From a checkpoint of a small image captioner: decoder width 256, 11100 steps.
Rows from block 5 of the image encoder of a small image captioner, named by matrix and row number. Rows with one number belong to one channel. Each number is 500 + 25 x the weight over its row's rms, rounded and kept within 0 to 999. All counts start at 0. Numbers have three digits each.
After each channel's rows are labels from the 100 images, of 14848, where the channel reaches its highest value: "peak at" is the part of the image that holds the peak. Only what is clearly more common there than usual is listed. The data: drawn branching plants. In brackets: how many of the 100, against the usual share in percent.
# convs1: grouped (16 groups) 3x3 conv (encoder.blocks.5.convs.1.weight, 128x8x3x3), inputs within the group 0-7, a 3x3 kernel for each
# convs2: expand pointwise conv (encoder.blocks.5.convs.2.weight, 128x128x1x1, transposed), outputs 0-127

convs1.60:459460454444498529483467516503510526485477511515526508495456468469469474447467483489498521483465520525529506511497499524521518462506471532509520496513525441489504497498525495461547510501524473482498466492507520491500
convs2.60:510482496518502491459482520526507481483542458503556509478484486487501490493493506508491474486457536498455521506499517510533440506472473529475527528519516478534495538504489484483528479492483517532535524470494473498502474525475477523528473534453482534501503475496423488473494463525515471517528491529447508488494503494506544467499460481502538556474490493510519503506504525501448499529502
peak at: middle left (55 vs 11.1); top centre (27 vs 11.1)

convs1.3:479521461536487484499469483527508454542470447520519503495489483510495477486499512493524483545490484511481488506471457514485491472505527530482442527483473505495524458453495492506536530499475470484459537481472472500489
convs2.3:492471502509489473485443456456505456475544427498524473513479497509507529500486491484530496467499509497451535513496520548516522485528507528532509514517493492495490560501500482435507537512486508485531469493504486508507499495500459519475502485482461528492497501497479472499481542493493525487493512521499561470488520444465501466501461505504502508449501526500460464469517472516478493496506
peak at: centre (52 vs 11.1)

convs1.76:472485499539510510556563550492516506503524510508529527486482500504497498506487476500498461463483453465454440496501517510501527487503508501492501511511504504488468458489477445527495451467464476469501486478494510485502
convs2.76:495529501531475509466521501530510502515480483478523487522490530489493479543443469532523457461517538478503562497504520490482478493486467500507529484503484460506560495536473486490508491475503498461566483493491482528477529470485508479525517493437453523487453451512504494505505492512518520499491496490538480548500549504465485485503508521525481498475516496492492536528525478493470476471524
peak at: top centre (77 vs 11.1)

convs1.40:464458481488467514445469515479506445502473480506488477502538468514502460511456474482481478536511523482480481510515480510494491506489505461452508530511536445483513475500466476457466487506490532475503519505478494513483
convs2.40:504481466513524493494470455473532478519571462522536499499529487486512492505510451508529437530472534493495499503500506502494486512531477530504501504485499502518510524546479457489494534497504520498497511505505553507476497513510519520456562570485526535534540497463462482485484507491474511464524520528496503468465497504473463465503464499473525520480510547492504468512492524498480499490488
peak at: centre (79 vs 11.1)

convs1.78:512511504587490574546535552502524506511501513493470476488527493493538483504497490482506513523519495477491509498485481487491480480490436499506494482532485467477474488499492498503508444456508505487489503494480491477462
convs2.78:512502500506485562482521499515509477510467493483516483481503477493531452528456456508547471476527511472501530499497553517516482485517485497487504467485471505508558482518452460506523514473484474475529499503502451509484527489484542507517510491454499476484429468522503492516502508483550554481518520492501451521488562514503481514499506524541513477478501499496502547495522490513535500483498
peak at: top centre (61 vs 11.1); centre (27 vs 11.1)

convs1.55:470478476481520507484487500477491507488489483489481491533507528505465512474460508439490484481506464496502481443482469467495466448468469473490485499520475461470484518505522486476510488454509479485486441465476470483479
convs2.55:484515520498499527529514502456483558519466495472464500543493515522458481539491517530499539525523491503564472477500472499458501503487524456544484494488501493495482442512508494536479518500519485482484477516476487504512464483506541487514489490534461459480510528531540498507508478508512509489465485457520508482516504502530530511500546500564490437525501482522458511516488532488522501494529
peak at: middle left (49 vs 11.1)

convs1.107:510496486522481517508500510489499484484489483451482457494490504486507478509486521482486485509470523552552565494484494514495489485483515442465464515466485542551531465477439523485505488472508483465475500512515480495502
convs2.107:491490516432507505506556475458474516499489480506516514517527539526477499497510535532507514528473560484532483458514479473480520451498495518517477502511526456495511494489483516466489466487511512500484500498518517563475472482497520483517535505482504491510501530489539444502450507517486476487467509461502487440507538521530505502507493440507477520492495527503503478481504516514539511462450
peak at: centre (89 vs 11.1)

convs1.127:457446428490509482539529508513513526528475519486448477529530533478459498484487482473479479450510487506527502533511497489481467464499522510520498435478465488514486521487508493504492482503484503517523498533507508509501
convs2.127:500467510491511516509479512489494499524465482495486499456514487475531481496476491495517567492500479508480510524492506523560475497497514515472432522527486515516483512533479420524479509498401504455505492471492506468473494489503487504486471518483493442499502509499483474474461483532532507519515502529473511487507500531509500508492478475506536505549491501507480487475533543512508512551493
peak at: bottom left (41 vs 11.1)

convs1.112:448519522449502488461482505478502513474513483496515511479503534472482518491456511495488500473485501491542491491496461522510474476465457498520474500524463456504473501480490510500473459521444503486486556511516555473505
convs2.112:500460532510457478499503546471525500510443506459514502533470483484523535510492509510469528509507491516496512529503476580547481513456517490473503539541483509529472508524518448511498535513461502485518499454513490478490474469497497464492502507518462472473466458538474475497508517514532504505514492521499518459533552465470505496484503462517489502512509491508480471474548497516505510524507
peak at: middle left (45 vs 11.1); bottom left (39 vs 11.1)

convs1.8:510505490488477454519490457478510486447507488436500539502501493494526517505479480515498539497506485496496499517499491515480485505498485537512530516496508458481479536490559491491524465465488429447493501523503481488452
convs2.8:455494484472497478458538485516506479523509524514511571499551513504483515471487506488478504502504518460510478469496489545508501499535492534457454456493486487531510487520529496495454470531493522490502489533475513529497561490517476469515480524503494513499519451442536516472498514486504507469513531462520444499493474498450493487499514508478553485509506511493545524503488508473469477506520
peak at: middle right (37 vs 11.1)

convs1.9:496524527428474486477495490466453504539485496551535511479495533510515518500470521515515504509506503516487467501496516518479484529488485517570541498512511507514519502543526539514532498479506490461475458469488479474509
convs2.9:477477498473518519528530531503486462457536485498512508503489501473519531487502500473490476526521503477502501477491492557497537515507495484504486490460475493528463521456543495526492503504522545518478543512462509482501530490501490482521490442501540558483503470453520506491519558452470474471505502485514502490511481451481526500512536514474495506436476491492494528484469464452521492498533
peak at: middle right (70 vs 11.1)

convs1.57:511499481489502507506489476507512507550493577554602530500496503534518507482495501503497493527488535508506515479487477479467462447469470510512521487479496505518496453459476509505517504487491499496510509514489499496507
convs2.57:468523485491539507500516496560511490506453483466469492509497524530464502534531533531491517453464519493475498478487542520485485513501507501505486506508542479491503493520488480488501472543493499524533483504463464519511477467488498475517457526456477466511480508531476476473484472518524479499513488514442507470521463522519527427518514491538502543473449463506517533476496530485470503493499
peak at: top centre (76 vs 11.1)

convs1.1:497526518524510509549551536501540493498472485499480517483518498478470488519501506481506485530515512537570556491504476498499507509517536493504473487468491482481520479451489490485492504491547482522492509503506553552545
convs2.1:521509494496512525473497555475465506408513488479507493505504458498520504438500452445514484515507508486482467503500505517504500506513471500494492481494458476500468509517540494541495502492483486515484577494500485455497509497472473500513516499504502493500511501474508518483483480483477479456495497487475511503485497430497468515494487525478535453460446498500491487493498506477493569542516
peak at: top centre (85 vs 11.1)

convs1.26:532516502476495504473480498497501507439496523456490512513499512490499483491505469441459505446498484529520516451473500477507498516517511507504521429490524457490518466478477494497481499498518442459498453490490486496481
convs2.26:483508494502461440469522494470519485482507486532506558510519530487451509484494462501507488498522505456496467477493482508474516505491466515483481438493490463526531471530480516454483444518495507491543471533498517569514568518489503478513507526489508506495499476455542517477497505516508511509514497474537525505481473507460470502497496506489514503526506528507555487473495502492455465496521
peak at: middle left (52 vs 11.1); bottom left (29 vs 11.1)

convs1.21:527491497499509474462491479464498502498474492546506528489461479508501504521489504452458479505454468541533520497497499549533521486498467486504497517509514531494479474488480514471477554534520488494496527524520435503454
convs2.21:501464508507511491552455504450483489476516475503528475501471477488543542488485510466502501509500462515477531515499500525524544493496520517512529540521502472494441580491527521457524535490496505496525506472519488465465511524475478516469491478476467513491497506505478500459518543519485485519488489507473500497521521461494512509508522494495495492532489451507492437467514448503539521519533
peak at: middle right (70 vs 11.1)

convs1.54:462525509493490520524496529450500520510509490541527496525504445533506464508497474459521541486494533515490505467528528466487526490462491439524529487494525512504522529504461528488489515509482546491481530508497514465467
convs2.54:528500487518479473460484501511539488516486521545523519463542517484512456483441467497540504473525481466507497521495498510519499486489503564456485486508488518528525508528500475481474501495440505517547479480484517521485531493495483465487482545466505507503474479486506455457483482513534542511519539525484494484475503513469462522507468518455495546495496510497530489519495543505478486552482
peak at: centre (91 vs 11.1)

convs1.93:472475490468462477501490503497492497488483482504505506488468495498475483477458487516495508511495503499500508474449471524483502508481454474455452493510468510490436436441446511491470521467469525500491494497500495467519
convs2.93:506478484501487461480439516438484477488521482499497433526448476482522500505512487482519469502506521569450522515502504508515486503476517493513538509515484468486471521474502501494533520508482497499489490504536552468489459518507493521472552511495490475524524514514466478527512520509483468504471438520504542489468480522508477499502478499483514505510516529498481414498526485509479510491495
peak at: top right (66 vs 11.1); middle right (33 vs 11.1)

convs1.23:478502524539545513501508498513526519493479497465457472552514512546496503498497482499505529471470510453496488472495501520514507519497481475493449453488453462444447497524525475481506454483479511494507515513514527516501
convs2.23:532476497527517530502492538521509486503513567488498477461503464460534531528508463480531485468497469493507544555497505542542468508495488505480514530498440577489487496520494520507541511522504499473547494475522525481511481525516542516443496505535481487504511478497493490499542512486527523546545498523505531548486525484494492512491495526503510487508493466476496490494531475500512516504514
peak at: bottom left (66 vs 11.1)

convs1.43:508545537501465504486509467475495480509497501491498493475488452514516543529532539475478498527492487510510497532542498497472491517510528507547522518462502489509458418487498492524491511513481511466532472493487455484462
convs2.43:524521516487518525529489480521494534526472489497492509504509498516502449506482488529530543524469484514543473505511499452501508455498528492512495501507525502488508486531463480538495502463491487487491509482523491516463459450489564492520473489512488474469481532533528516500472446533520521488454512465472463503527518553541516484509488495505471497507507481535484522543504550557530519502471
peak at: centre (68 vs 11.1)

convs1.114:501550504509485463489507452485516453477531462493500460478525523462506490451515468513517536512471502513469501459474486516506524482487521493473449512501480503490476509475515515443532511473537460476520489512523487495510
convs2.114:480456530473472495485481501522454535510492526475493483515485505489532499516504517488503524497506441516465515547496506518543486485491495515489490546558524536531445527484469483479488516522483472496485478491554477477497480509506494507473465494516493479486482501512479499502499538525522494515460512550508528516545509509491525496497508467529496488512522461497444475491580503560520513511483
peak at: bottom centre (42 vs 11.1); bottom right (36 vs 11.1)

convs1.90:489509475495480480491489483526526540526503497519515514530541540510491532539547527496468490489499482479450453480453454516516487500519512504476474514514483509541556499473489507502496505548521555502537502521485507487499
convs2.90:517536487536539492521511519496505483440500498478506489487497477497485495465487525460458518490499512457492487482492533508488546508474548511488495474484473505534488494480562489515484506493485456547516501481463492468510480490486473490522490497509476456503505488508509515460519503492482502478527500472506508515515481475468437488522544537476507470469454461514508488506491489463448541523572
peak at: top centre (34 vs 11.1); middle right (27 vs 11.1)

convs1.50:530515500518539490496522490504515451512530486513497491474510545448489538482494520527494417526501445498484475508487487534512480485476460511509469524518479496515493453493546470485531469482501502500521504487511468490517
convs2.50:528500525513482492468476497502540495509521542515541517440541470466518473477480500500477501485491492462487506502496517507540505495501502553440495519512488526547518515531497464493484513421492446483513482466499457471444488540504500502511485563480485496501507482497475489465475474528505534499520516523491484519489519499486463512492467513478550525511509508495542492500506522527480507532506
peak at: centre (73 vs 11.1)

convs1.118:495519510459524529477505524498509501492506503479490506472459479482471485493456477513526527537522523521518533479458458471492474487529506473482445467507482451499496485501510487503489507500521497471437504477461505493435
convs2.118:548537485499521495460518540496510480519505505525496508488506487496467501489492481515472508554473508483509473476501503453491526514483460467505519509483492484512523494483522479504494477463520563498496520514489516514484529471493481484559554546448550540497527490467510511506503479486480459516474468469500473475502469495485431508505498518459503522535495541496520488552483520467478465483498
peak at: centre (95 vs 11.1)

convs1.29:473472489478477491484519521520514521507467492520499497489491484476508532510546539479504491501528490509532493443469487468513496504534519501494508501469502513498517488470526510531549443453473446450497460512516473528536
convs2.29:513503505519523465510485466520543443502537475516545481438466490513492507506471529484482507498491497475492486479490521493507489504453522510519527479474492467559494540463510478489500519501496529519507478505475502490501467487478450513530496506498524566508471483501489523480538528471527488513558474510513511486512487519479476463516524545491506547518501474508543543499475488482490437485501
peak at: centre (87 vs 11.1)

convs1.13:502491468497522482460501486540462507474459512505460537502511503517492515509516489494489464487485440497504503463489461436506492470523497473463475517511530538543520486455462522489494532529497506484471483524482478514519
convs2.13:510467512459504510484482498523447546491485524507496470505500480497500499496520490501521494545470506561507528539514516488498523498497483494500488531530531525499481499525515488494504548466500460462480505486527524501457497502480515540482548507528474489510519498522485490552466466511525477502431472503492527485489505482519495516493484462493488500491516525505419469560532505531516558486507
peak at: middle right (34 vs 11.1); top right (28 vs 11.1)

convs1.106:570578559492453486499502493515486523477450506505518522497505493487517494502512509538521529513478498448460468502520483481503487499504473529523515526490486472477478527535529497490477480495491489496479525537515505499521
convs2.106:482506514402476517484554484471453533496466497498478501532524505522472515500526509521485513518473518506520487487502467484467484470531494495504463498521547499489486475490474493472481474520515508471458503523533503525472506462497497482516503476511509482470458522512540481549479504539497466494440501475512485455512454503517527508498492474502492488533523507478468480531527492541517495481464
peak at: bottom centre (84 vs 11.1)

convs1.66:512526477497468502458463504480503495475511475446446500504517474539514456537497459509471485529527504537504518505464504475469471487488485505526478499511474484463487478527484493520452501467478452476532468509520492495520
convs2.66:554478465541542505513502528549506480465510515511506454476503484471507506498551479493524470472499488525458536532494543505496503512522498474515558514483491500457498527474499506533532522508482475506481517495487539464483524503488483541467459508483515492523506512470462535508514467464464492536543500527466487499481440502536506472517510515503488527484464486485462521490486491492470544497493
peak at: middle left (47 vs 11.1); bottom right (32 vs 11.1)

convs1.96:505475499450503516471498496528506474495504458451473470510483474486506469504493484523503491516513405510499465505511543525486474497455455472494516460467526475483507469496472500529489507510526483500478483496506473509528
convs2.96:498525495500487488467536477474556498495506489517496527487554491550462509483500510480464510462484540440530447459506476486487509495564478524485472464482519496530530469507492516478475499464509502496517476533471452503484519498513496465505496538503478502516493501497535471464489496515489530470530564494508514485500483482465487502492476499493509513513531548481525506513484502486434473489527
peak at: bottom right (46 vs 11.1)

convs1.70:496499469490459453464507481464499466507472443500493493448515510498484498509496447510492472503487501495489519487505507515487462522449476506539498510499479536489441448510520500479465506509503506454530474482515497480537
convs2.70:524528502541510517502499516543506521469505555511489473473487505478483502518563482517504496481498451540484485562502531498476470497487491464506521517488539558463514507546479467526479505505519472509487490494500499473533507521508517540488459490512483514499513499483477560533535510485501505531563515507496480526521486517521530459500540507547472510496483463498469533536495498535491526497503
peak at: centre (36 vs 11.1); middle left (33 vs 11.1)

convs1.38:507497463507496454499530474521526508487505482487487507505517521457481471465457476530503485548478490502493460520475442548500482504506479510521542488509532510534538468473518469502517506525503484538526461515470459504483
convs2.38:490516477512500504466504518489537488521485506513471517489540507505486442481428511537544500531526513461496526497482514497480499489455552500453485464495472501542519477521535475509461474519475500514526463494434520494481514470489518476539454497465515449482500493510532473501467438496528519530506463502510486506476485522522501493515500502496496478500494484499503505529469542469500504529519
peak at: middle right (72 vs 11.1)

convs1.61:487518444472487498453481536470483500481502490488490498461504525472485524471464483465513521468464500510499459491496518483499529508518513512521526473497520472486498445477501466469531484482503462450473447480524471493517
convs2.61:504485501538469473457467504458520460495559487510545486512477436473537497496490460488491466523494527498491520506505498528518491510471497493487567524520474497517507551508525511494568497486498516499513547470523516464471498568476470509511541506517518532494494483499487486521530490514489506517532464521515487525466525493492458528492497529468503524505502523505538466496515464492505519511495
peak at: middle left (46 vs 11.1); centre (33 vs 11.1)

convs1.41:475470453492524463518520513531498471514504487500485478419444493488499485540495511501487520492488474532513493472485483465503488530497522479486488461460429490501514534489506522498482528502511510532535466498526482490496
convs2.41:490512507521461428458514498511535495506495527504482530554471526503465519497527485515436492466491514443483513499493509511478507497475497514498503457487505499490518474539507548460514447512531489519494478497476501522518521556486505491512488524506505521473510449470498546475520513500493493502523500491550492539499503530495482453499511508491474520471490504509530536495472495453447501478543
peak at: bottom centre (27 vs 11.1)

convs1.36:506515491466471494535554524532535535501501461501470521526516500482492490479465489450484514508496551520526524440458474536482537535533543514500490499491497507493511521492469502495511488501495497532523476500460475499466
convs2.36:484508506479470512505504487484525521497463508509507530499567488521498466446448521512496545528503515493532468480501488482506511523505537574460489499522499493548515474504518500525448485497478481466484490486498495472462500466501478471532432528475489444498488497520517481474457450531495521479484519495481471471499493524512489512504493487477493502512473494515517470525500546513504519551508
peak at: middle left (52 vs 11.1); middle right (43 vs 11.1)

convs1.91:503501495511504489505497496497499509488507483520518512476470495510475498541528513501486475527504470489448449477436439493460480466480500494447454498449474483495525489450463501457501497510523512502496501499483543523511
convs2.91:527518476550524476499483509523492466465482481487486455480500495492498484493508489493507491453474501506502516483501499556468553502512543458500516453487492507438501473505485549502552473505521472504542496505509498495514507522494506523499508506530481474501513459487486529509540509495492498513548467492551536525483514483453458490502541539456464462495480494483546501523521480488477542506514
peak at: top left (42 vs 11.1); top centre (32 vs 11.1)

convs1.67:506487511475476496492518530455470477493492481495501503486495502479485463477497521492536500474507497525483498475495500488491524442481534480477503495474484498509511495475483459469491479470518468438430488436461506496447
convs2.67:511516492518472445448465501444539470486534488488512450515499484513439497506490466496471502488480512492498494508508480494496498498496468507500502494490512458492510472534497510440513511495488474466558477498512495553477479470498507502494553511485475499505509514513501467478490482525491508505529481513511512493490516518434445535496495539496496490539538521508494459523530503514419510503519
peak at: top left (32 vs 11.1); middle right (27 vs 11.1)

convs1.85:505497479509506460493526502491504484493504445493514509509500449515506468502499524473503469499498439470483504505498529510468542514467521527519494500534492469471501486498526485493538496499492545521590498463553506511505
convs2.85:467464549481486503483519500483483502539476494504525547486541497485498506482455539520469531497507508473507509488510487529519513502495503544452453509533498505562503493527462472479472505483478494473513485463497479498484492503513495479510489505471456484486512468529495480480416492541543525508496512505503478497506526546507518519492471448527536517549537531511497478460525514512515500528496
peak at: middle left (29 vs 11.1); bottom centre (28 vs 11.1)

convs1.123:452472459489492475523507486517544500531477471517479479544526500496484459508484477481465472442531484494535468540486466513490459494515524526520491472506479486508497518486500512508497473517502468539554471518528502519518
convs2.123:482461500490491498487473495494493486502481476514501495465527509505519483484469495465531550482523488502470497519496512507535446476522502527488430510516502498527484535531479447498464508503395488488513491477493511486470498464509464505475478518472493473513485518507491432473461494537511513503524519537478516462490491518503492522495481474497519500533497513484508469472540540530487512545483
peak at: bottom right (63 vs 11.1); middle right (37 vs 11.1)

convs1.17:498517478543513550521465513527532529511492532472477471511494507540511499542520503523513530501503479460500440471465474523512510484497502505498483466484445469479484525522516524501507461487450464470476522526509493505500
convs2.17:501491511527515517502505554526496526504485539484467507475472498472515538529513491500502530468532428502494491572494505533519476492494514491476513537502481600499457520541491491513496532522494482496512495487493498494526497494521516490469468483513458516481527475485498533484538521468540511517508513501504522531536516482504520460488538512558504483477491456477478527496522500495499505522514
peak at: bottom right (57 vs 11.1); bottom centre (32 vs 11.1)

convs1.24:533491508503468467509459487501474528483483516486482472522509467441525482470485490475464469484510477519520511514494475507490464507501493509489520469459487493465438466485484467518512444487482519465466507467485479461481
convs2.24:500503494529481423465504470461539474493513493512523492518512481538465495489478461484465483479479522494518491477506474509501500491512489525475484467499482468511535491519504502467489484482472495522527455487488501479473508570509487482496506538483517489512518489497520486474487509522481523477524497480519527519477540520445437494499492513453488472535531560504515454515512494493435474495534
peak at: top centre (27 vs 11.1)

convs1.59:453474488514499528496483513484504517530513487508483455454503513438492510446449491472494507475467507538504508521485497526507517503487494528531525472497508472467498442494536469474532511495506449479518465490529504484508
convs2.59:488461503519461478470511502494512479485512493497544539494507459475527511505465492510475477506487531462496541484500480542541474510460458526452510508508473490539499531506509523456522463473490527553518529459482502455477506573493483491521492518469523516501512436500472501522482491534524484508514477510502509530475516540503527489491474501449525529476516540515511507508474494489492511528510
peak at: middle left (51 vs 11.1); centre (28 vs 11.1)

convs1.110:560575573498483534507492496509478527457459498510534525487500498489508484493502512554525545526476538472452492498513496509500483501506485540517520536497514496478506500513509532508497482503480469479473507521514503500510
convs2.110:492496521411463511486547475473458514508477481501484502537504508516484519515520505522484504527457527507512494482501460484477489476527504481515492511531545492494484492471469500464497480512522532484466491515543495529465510462486495483522510476507532500473451508508531485549482509526497452507435487489500493457511463506521526481498472479493488491517525511485462473524525472528525498470441
peak at: bottom centre (88 vs 11.1)

convs1.48:507527512530514485527493504488483451509495448513451469479486521477497521457501519509522470519490450537501490505537502542504452532510488520525467546496452514478496459471522477469518458499508488489505510513488471500484
convs2.48:560491506504494473444496494492525466516505536547549510482522440445516490489483472495507489495478517455487509501498508490535493487506484522453510496515505510541534522517481475474500484429496485466501473476508485480458522517483498498525496556464528490505479470488475503494473479534504519523491507508508477489476516518482449505495449509443532542515525547499497490508505492535477501507495
peak at: centre (97 vs 11.1)

convs1.77:518490498546494513512516491502515517493496552509513494515530514515516485511503486469491520474474500437458483482500506515513483496521482505518517501510471504524489452496519457489528415429462511497525534495480495502461
convs2.77:481521494543500535516484493501523466526474491443494509513519490500532455531453479541506454484497486467480544499494568529515439496465484533488526494487483505504551504506494483498507480504519500484542507502467475478492502471504516515539481475455509464490479474517493503510505502489526520502495488482516471541501547541480504472500546525527525534482513477509547540465478498473524489496529
peak at: top centre (37 vs 11.1); top right (35 vs 11.1)

convs1.37:493505511520472529517482491499490448505522485514516530496521538479510481508498534524516529507466488492457453536507535489445473461462444488498520501522515484479486452494451502523503502502482469484480462525473510527524
convs2.37:460535497492491489444518501461521509507464519520467532495543494484471463464444530508460541501502520463507476473501477453471495517495481538455443492516499491553512448531520482474444456486494502506509499517475514504477508504495475482521489532489491472503491495498513469464452466539498502484510508489521490492492487495483472515503496490479514518527497530517501472527488554499465484539508
peak at: bottom centre (53 vs 11.1)

convs1.121:478455440459498429491509480491505488518482528510513492528547537511472553500507486498507519456502491464491487533526498528497482487484475521534524509493510467504484487457483500503489472470492462460474505523504499526480
convs2.121:508456556471447530513497484487465513497493479483513520500513489490526507492483520505514528517477501503493520503506496512541470491488488523497496529572508492517491514509463441497497501497470505479484499453547467484445485503486510519507494496474496490467466493523488496497450481544556493530469494519460518491517512538530520501492456457517507503517493511501483474490549501544537553507452
peak at: middle right (61 vs 11.1)

convs1.108:454479491485460494483482485508515532460501504464450505510515495507481498492455481479484523502469537490520546511508477513470485515471473515517532491480518467470509484497516515495501481499467522537527543552558536533512
convs2.108:500470503489493507510486473503525495543552462471515482525471496511519492481464477443508489485461503515486498499500482434515473528506498493500462540520487525520510542464515511524507502471455541577455552492519500486484500545475464512505507496530525547494476517503487505474492500514461475496516479530428486475513519507501501467505512479460516518498486500521531497510506521521512523519471
peak at: middle left (43 vs 11.1); centre (39 vs 11.1)

convs1.79:492486504529515474500501474515515519482483487496515492525497495547512504509509505478505518489508488510501486534507474505518494439508493530494491557518494476504479482509512423451474435436460542517495501519493454501500
convs2.79:459513481494522526494518521498521518490539537519488492516490520501481502478503490514509478502511494511493501508500478473459499513460510484487498521480449510493516484503513530532490431534516529559481551512502532505515527530508462555526506494522529546523521479454499520502484438479510465532528472481490527573480485523515518486496545484476508551496468500501512520476475534488488478523486
peak at: bottom centre (37 vs 11.1)

convs1.15:477471495506521534507542565444496480487544462475505461483488452500458477504496483485521548492492539509508502512534531538520502519491499467519532484495529542521491462491517491498514493518486475481491496490536507517524
convs2.15:504489483474522532511508501530492488489488491470463476483456538529504465491452528462511495466504475503475515502487540471502496480529524471506431507497497484493478525465526508514462548502453470532519525513484454513507489482495484495506468479510464479495470549533512463471485539538433475494518538495510491472546532506491523482510519495501516492490455469507512496469519545504508501529505
peak at: middle left (50 vs 11.1); top left (37 vs 11.1)

convs1.63:421478457507491542519490488512547512545510524520548507531468493515502495491490509485510496541497509496519502546571528503529490472517482487506511479519517510522518532524529538494526491483496526510490522477498470494479
convs2.63:533516516512494516499488490564506504494494497481519468491485489474522483539499497524529513471446484519476532530484537471505466514474481497487507529512536536483522523528464493518525486488475510514526469465483481469501480511488515497496485557470503495489481512517466497477489447533544498516494497537421510488533491522513508441506482519524509524480455467533509517527480544518450512513473
peak at: centre (36 vs 11.1); middle left (32 vs 11.1)

convs1.97:506451523438510548445513537501522506506521516478491519502471457508522507499497522538498453517477486492494507524550522550457468538473473468485512464520497481515475491504497474521523500488510479489516486497519500527514
convs2.97:525482518501463483498479474480504484475538498514532478513525482499533535481498483434479493428495499478474500503508496479520477496561492511502495482495521510523527541492470529467516544483483497487512454511506432488483503509494514492442518530509474521518486518517494470485510518525482555497503580553483536494510502468483492528500467515492498498529514544485510495466498475517484516489502
peak at: middle right (86 vs 11.1)

convs1.113:466534503491505477529507506505517546495512496458512517497509481509485515524473496504500499515520504495491520518513507513507508575581574495506506490494497493535552472468456477518513478517493532516497529502491533536493
convs2.113:523541503516535486561536468510538468525521504487490497496476476488483499495493579499479504486487493478518502498486528491493598525501600487487498470495502516514509504443544541512489505473491478515501463503473496473499480515493493479520463500545486517488493513504509511465513510502472512509508511482501485506534470504490484472502520535475484482501473466517507481506490501473487476514544
peak at: top right (38 vs 11.1); middle right (35 vs 11.1)

convs1.116:479471522497479526502470507488485519518512528507482540488448547513452513521430501516518483481500471489545483480512477513511474459477474498527490491519489491503508503498449492511461453505433500497484522502486530506486
convs2.116:503442508489514509489505557493488510506493507466497453520473499469503532513511512517478527524498480528502513523505472566522501537461489480479483543534510519506448503504526449502479588553487498502474510469510517491510482479516488484496499464525509494497505469532473494504493520480516483503505489488517530458518542480484535513489516428526494506506512513479467455464530496519522505506482
peak at: bottom left (55 vs 11.1)

convs1.22:470448469480491499536517513509487505578502551504502499502490501543494528514496510514497506550490531485502482482502500443494503492487499510487474506526469483459442502477475548499541486506481501498514447509520482494507
convs2.22:518512523510501494552503510543500522510494529509492493523473501448543577538519485514474494496520432523487548562489531504510504511513527497493518502502498561496488537515500528499509526497519494472519446476516488494537514521506477498447521493522468498484525476499501490490537580489476515520497517508520519487527504492452498494505538532518505503529479470472479491488508466514498489500524
peak at: bottom right (49 vs 11.1); middle right (38 vs 11.1)

convs1.125:465471451523532517509505503556523549511456476485461460533530527484456471517510490473497469506545514527500493513520484494504507469521552470517474471506499522531523493490495513523503487520494483473502522546510524508512
convs2.125:473488501507522512511468526502493529522469483489462514449501510483518453500480516505520554496523470507482504527501506525531465481494520499463430510506487520510479504560494466534451499509426496490521503473471504480506496485523480518493467502487478427486523504500499489460464494509526515500518505509496510511526520498499505505497503480535521466543503479513478514479524578497513504560506
peak at: bottom right (83 vs 11.1)

convs1.105:492479497514478486499463479491469507491471481475464502518554517531512534544573548497483490523492503508456500503542507531493519548576526497511510527488505505501528475499502529481487524488496499523500530514496485522488
convs2.105:516478487504495481532501484475502489514508470501494509512498451502524496480512466464492476523463484505509472508460468482526445518518476500504509479489530504488508515474506541520513464499490513531439538503460497430514504580524516495498469516568567504499524495506505512501503513499472521471502496502514509482484482497550530451514492516472485474508524512547493488499449491508517488491540
peak at: top centre (85 vs 11.1)